{"dataset": "single printed letters, digits and signs in grey, bent and noisy", "norm": "batchnorm", "hidden_act": "elu"}
Rows from block 8 of a small image classifier, named by matrix and row number. Rows with one number belong to one channel. Each number is 128 + 32 x the weight over its row's rms, rounded and kept within 0 to 255. All counts start at 0. Numbers have three digits each.
Before each channel's rows are labels from the 100 images, of 14848, where the channel reaches its highest value: "top examples" is what is common among them; "patch colour" is the nearest of a few named colours to the mean colour under the peak. Only what is clearly more common there than usual is listed. The data: single printed letters, digits and signs in grey, bent and noisy.
# convs0: first 3x3 conv (model.blocks.8.convs.0.weight, 176x176x3x3, each kernel summed), inputs 88-175
# convs1: second 3x3 conv (model.blocks.8.convs.1.weight, 176x176x3x3, transposed, each kernel summed), outputs 88-175

top examples: serif; capital
patch colour: grey
convs0.61:167155120062113151112079213102133087083142115118106188100090170169116151086097142107151098139148127091116134148120145078124096107096143150089144129127118155135169114148078115134175095182148125113096141041138125143138128116132118121131115128161141123140144148079112
convs1.61:144124175036110152188081113202131120115085171065142133113124110149138122100096063149051146072086140174180070137158092114127135157076122104142120153098174157135138096122118111142120165122131166216109101116100142132169167170150120184119144099188124098071116105115062

top examples: monospaced
patch colour: grey
convs0.104:150087153063137141069122131147114169116139156148135001150137029122115141132147132082116094169110071113167103143108147175126132145176133139086086113107130161087113132166137105134118076124106092178119085165140151129152148137099099124102140135053092151142108130117139
convs1.104:170047161111049179110106117102108106184146201141102155143166083096126137107101167106151115100155112144114124137102147148119147131144162084089153122138134185040166147078194117131101157080106126181166147150119146129087167090116174172104143121129120140120140104160104

top examples: monospaced
patch colour: grey
convs0.151:135158110096107155122114151159090127164136123105123122138179124127151121109133161067070117136096127108100088117070122054120103135132159129189095124059118183165131096119161170121094097174129077156127055115114176108112152114055073105104079118040078093101127080127082
convs1.151:176138115159103178147153166072119174176156103086119119091175116125088154076098121117088095135142103092083149114115125109132164148115115053118099136129174163094115144086152142124097139126118111221136141132107142129095131134109142130084155106077158126109142080090127

top examples: sans-serif; bold
patch colour: grey
convs0.115:161133167113071135080142138110151101123082112142113056080097131154134068151182109057194090118194111089168213172153114117125150112096078158129095173101194160122099085122157138121133104095098098162170074085169159115106120157110088125104076114053078150158113186145137
convs1.115:148121165096065101107153126126093131109131086137154219119166174119149139144117147119221168136163181146090165134125159178099157141154080105128149092138101126079157104144144129117161062157195136174136140060084126160142121162133154126106124145152075166177147117098173

top examples: monospaced
patch colour: grey
convs0.105:147155076140078147100125156114107127194136092130131153139120148091148155045087147146139136075105143089143177117081082149176081108089137150161100110134110118143168116122110147084087200156150115111148118176147166125038145156144100159124111090105122183134154117099126
convs1.105:177141128135141150171164170076131184163163133062127135088144128112124117089125114126089103131108111107121152115100134103170182129100104060122109129114145137128125134094137160088100151146123111190098137118095135137114147122123124104070149081084175113096144083099129

top examples: bold
patch colour: grey
convs0.71:174179114158116139104128106138136154118116165183143077139120026151109137119199092149137111157147148170152129147124167133190151148143065127173154141141130142115126170132130148128153155078092183121149155112130124142140151112163090174052156125158180173138107117114113
convs1.71:106101140103096121073139098135145169117149155117137190144148086142157171140127177107115129085098115177174115199181064129127145178071067168146156052085148090131170162091142142128063139151196119087114109115124125140083151146197165132165117084141115199123125146166062

top examples: bold
patch colour: grey
convs0.130:162155132144112146093094114144103169112059142179146099163117037141131129132166099088135118148133077170149090133136150086147150177186089132145133126148094161131122166119164085076160109150055149139147111111111143127119137123163065151075120151153133150113085132143129
convs1.130:105032130092104119117136084133111158104147174107144159130174045086153140148140114107157140064111112253191100138131056117124136147098092169147150071091110094106188166045154141145090142127174114098128133082113112123107168095147167147130122137124122136145097129159085

top examples: bold; serif; digit
patch colour: grey
convs0.140:090103106072157102131201174121099157089121119141156109112141077188135145136138092151168085118146114115182170156099150132109155065141116123140163137081146135080137107169140190076117081133078111098162091122100130101110133139099171188090093163125151147171166181106161
convs1.140:117146143082111128106111156108092100041144081165136110098146217119099101131122147110055161212108112108145110179123166188167061068182122127161088131096068119141105051203125146093149128081089103096116166117126129095150126148141117123123142183084113127074163112117153

top examples: monospaced
patch colour: grey
convs0.35:083124098119126109131180135115111135090171082108096124129127143137183113101150126145134085110156139109127127094094150094110135088115157111092152154118105187096118102099131166050145057149142125125135126122104160108083097139115152141142072116140089126169090128124110
convs1.35:169082134124157163145156167136080107093119090144148106100171076100093101061104118106101158162124078148116135105103109132109078107163164067129084104167086156136092105142172170075153150102082120201158163101117139076175123062100144142125153134091112133103154087124174

top examples: capital; the character J
patch colour: grey
convs0.58:119167140120179119163124159150156085157151181124135043155152020097118102115150221110098126194139129159107066117076182140133104107167107100097165117056151135054182130175119145136135140144128106130105135088127090170167158098068099163073145159083148108118093146168155
convs1.58:138076117127147107103104082112174191143129169116125231116170177161121178170133165076092121120133079114154088162090111112145159186040094170160122095100152077104163120091106140132103149123148104064109170190082108111102123187105185105131118148138122138114167107166061

top examples: capital; serif
patch colour: grey
convs0.7:147129150058166163117069150180146153127128185123137059098102016140100119154147135076126126215112086116145072162096157118119130133151087149118117141084165166090145139176130098165149084150105099183116102104114158130162175118079100134109100149027116130146095124177122
convs1.7:137071123128076137094120097117116131141145204102115152150150090101148134150130164072124110097162115149147099155126096136170138193086082098120119118126117131031148152077144117162093166119130147162139137109111138152088162133122194136171145138129074118136162071159087

top examples: serif; bold; digit
patch colour: grey
convs0.164:137113058125135133093181174164096140126134116137164099085138099182091083145138165119200135097152103144182161167095133149178120067156109151137114195132133173105131123142124171122123098133098112155142098125164152090097119152099171170105150159076124130158109157110221
convs1.164:121159132130157099166130138115114086094121082140154093050069148137119103135130081191143181180117168090108131135132172146134093105190155137160131188135107113160078085207113130112175128110087109105108137090128128151167092192140072106106111155108144126093127118044182

top examples: bold; serif
patch colour: grey
convs0.166:151130139118137169107115144151123124147106132145136088091120069182142082152144092017174127167150071114174138167115121077121123160139112167123099161101123169100141111180140105106150051138094093193152059125141181144124138116100086126161112114034090161162089151173139
convs1.166:118094154102083129128156115109083171121121129133144180104196118068130144127103155099205147123171141160113160119094116169126137143120077072123153115149095166023152144083132130148131121116141134214180130035110130130128140106090145128135165139154116098158147075090163

top examples: the character -
patch colour: grey
convs0.162:175054169161156141116188103103125113061137077119088089166122102146146071188156139088167117072151103136117107140107097112112094135105181168081106159060117128097154099124127147155066098097120128158149099137116114122151131117076102096151084092136103117224129114142089
convs1.162:113130143108060135120117139163145097136183110124101131133126074143110123118121136097064104124134055101131155172122143137155132129136158067050097129131147137088137106143094137116138129119114097186101117183111117083199139096108153109150146168075105128097162097161132

top examples: serif; capital
patch colour: grey
convs0.30:101083105123135123095074172145146111174124167097128179081134095142093120129096130042099147172118131104136136115163182086130079134146148141141086157100118142100122120138099088146116117188128133156085107079089134148119123090114023112160132146102097095075136150138163
convs1.30:143117129130092092132150110132141083138094186106121101169079157133170182125160127198119124063112167158124115104192063094132160152067062166056150166091167139116126174126092113167098172098144137152139086108134125173108128170179102148187132177192094139141133102108066

top examples: monospaced
patch colour: grey
convs0.99:154197133136058116128131143108156082184147115098144142120134168121130166101129110215142160095135186110123188107149120168129092076085073150178169109130159126144141129080070183125125153118143165133147195142118099161106137123185167144129157095158137174108155100102138
convs1.99:139139123119151144168141135134178154120118166080162147088088088132161168140121126119096157079117124168177106142163113111139108155093060135190203103084158126109161182102136122123103179167174153149104059116142134141136149135172107119091136044162183161125108146147104

top examples: dark on light
patch colour: grey
convs0.23:148152153109165140112084106168139144125110176174151037155137000120128141135183136103109110192131118166139085144108184110150133158180069120142151141097146146088149171155152081142166107116087138147122103104126117148193152096113098164085112165120143155110099132156124
convs1.23:116051113118101128080128072124136157141144206115119151148152085107140139159140155087118112069126111195180104175143074120150135207054079158133120067086146074070167135036150120158068149137167109081110141121123108171078180139143192137167127137144102124136127109179057

top examples: capital; the character Z
patch colour: grey
convs0.150:133099103108104141145175114104081108095152094080098061159116077148128100103211112104116091088138126134087132127099124183101131093063181141045085127104108151114079135108122167136092134090127087147132091110146120110139118125101077106122140104095068149189089146114098
convs1.150:178143159110130155115121161110089174162126109137124121093080106141106086094126106123084121153139104107113176158072152142153123120144148066082089161132112152102118057177133131076153105146087073132084154184083094119183125130053133119109137169080111122097162087119131

top examples: serif
patch colour: grey
convs0.64:170094164122080152104104124130085152153079135087090098187090132092137061148125112076143139115166038152121142144133166148136039127097118158090040157121130132118139139154153094106102151153140100194171123109159133075077145118129089106163063122072080137191125152163148
convs1.64:154201139082091124161119130135142153186127119105147186104096153151162125098158116135077122120100139067144119140176117099177220175111090096070084136135143105094121142133125136090072158140124117185109113126103118125156155187155104134097142101146126138100139118081120

top examples: serif
patch colour: grey
convs0.5:191096148132117109156136145161089111108139097143093110101178154129116135141114170150182084125129112178074023136136134081140100142143153081078142117083100124148099114175156129118092162146152106127094161146129108157160106126116073130123119074122092133135180145086097
convs1.5:113088155137109141079103099144139121099119112146143144185095119145121145139118145095107153131155120126149099161127180110102142129121172162122161118123160115153163109122120151127174095102134102067142128204063142134126129171116119147131148189175073213092178095172105

top examples: capital
patch colour: grey
convs0.141:115103131079097140091135115159098157054160103122103029158119090133113100110171155096082102115095078092113122161094137187134115141119139125066094106079106152102101144147123139133097108128112062129147059139154146089127140139096095126112128115073078125156087151101138
convs1.141:190095160132122177114118144089074154197140117155097133096137106098116084096093124112137128150156111121090178122083147158128140107154156051101126146137095194071132098127162132094140110104083094182135150157100124154119163100063152140104137154099128134117147096112139

top examples: bold; capital
patch colour: grey
convs0.103:123105143097113144079121139137094177109118137150099027186166066119167127122156182104105095170122070100142096133107138153131128154144132131130104116098116150124125145146140096076138072152107116167125061187156149103105168121114081159097112148069090152143092158101149
convs1.103:142072141116097157109139088096082122143154162156123138138180098085123111088111166083156145130146084131078145119078143147102163114149155084108091098147101175055143136078196147108149133048092114174162169085110151101100168067076163151109143172107099142128151084135141

top examples: the character w
patch colour: grey
convs0.106:159196158123133128076101118140148133139115167148145036107152053141102137128183084125130115149121164153141121146113163143167137143137042130159149126121188135095126152100124134169137150082121158142144161100141101134166138124116123154015138117122144144135115117129109
convs1.106:129130125104087127088155103127173129151144175120126196155142128151170176138154161126120105065114142146126123187164083122143175195068063152120143077094175089103168143103149144140068158164199116104101095103126124199047144161183161122161118107150121172146132135147067

top examples: monospaced
patch colour: grey
convs0.142:086157087118117128114149131117106124110125118146100148159102197135149153114112124136094090102134143110044131093128117044112104073096173072142186123082143138146151130066161147100099099155164089093101103096107121100072093128129131163143115190194083168123117125108126
convs1.142:156088156134112165191138163149109155113146118091125119129188086080093087083116068115101133143100075138148115103132089111142113098130139059141100124147142153145122136087169150113112148104092149214124144094118130082135143097131136154077146059078150057074148077139118

top examples: the character w
patch colour: grey
convs0.112:152181098087127137071149159105167123133153144130120071079104041135106122145204081109133068146130170124164154153106129130163160115082097140161162130103185148089126140145140173180129112049105134165146137081129126129164147108117105174093138118089131140141117132143100
convs1.112:133149130118070125061142098123149136124144180131120207137149123164157181138117180106115110095147135112087159195145086151139155184082064118110144091137135107073174116127148141127095138185162136114123109114119139185089136147155180120194118074132118153137167115170093

top examples: bold; small letter
patch colour: grey
convs0.119:165162146093147137070079102156128171131097191155161035158141000131111130130176102089107129179106110173149084134111168135140160158188064123143144125115150144094139164126150088135163114120094145153124124128124124134182142121120102124044119163131137158124100105151129
convs1.119:124075127114080137078139081124149144150135215115113165146157077120161154138136161099113096066114105180166125177136076127146161201067078142116134072102152105071185153058160129152038161134168121115121120122125130149060170126159183143162127100140126155135126133171050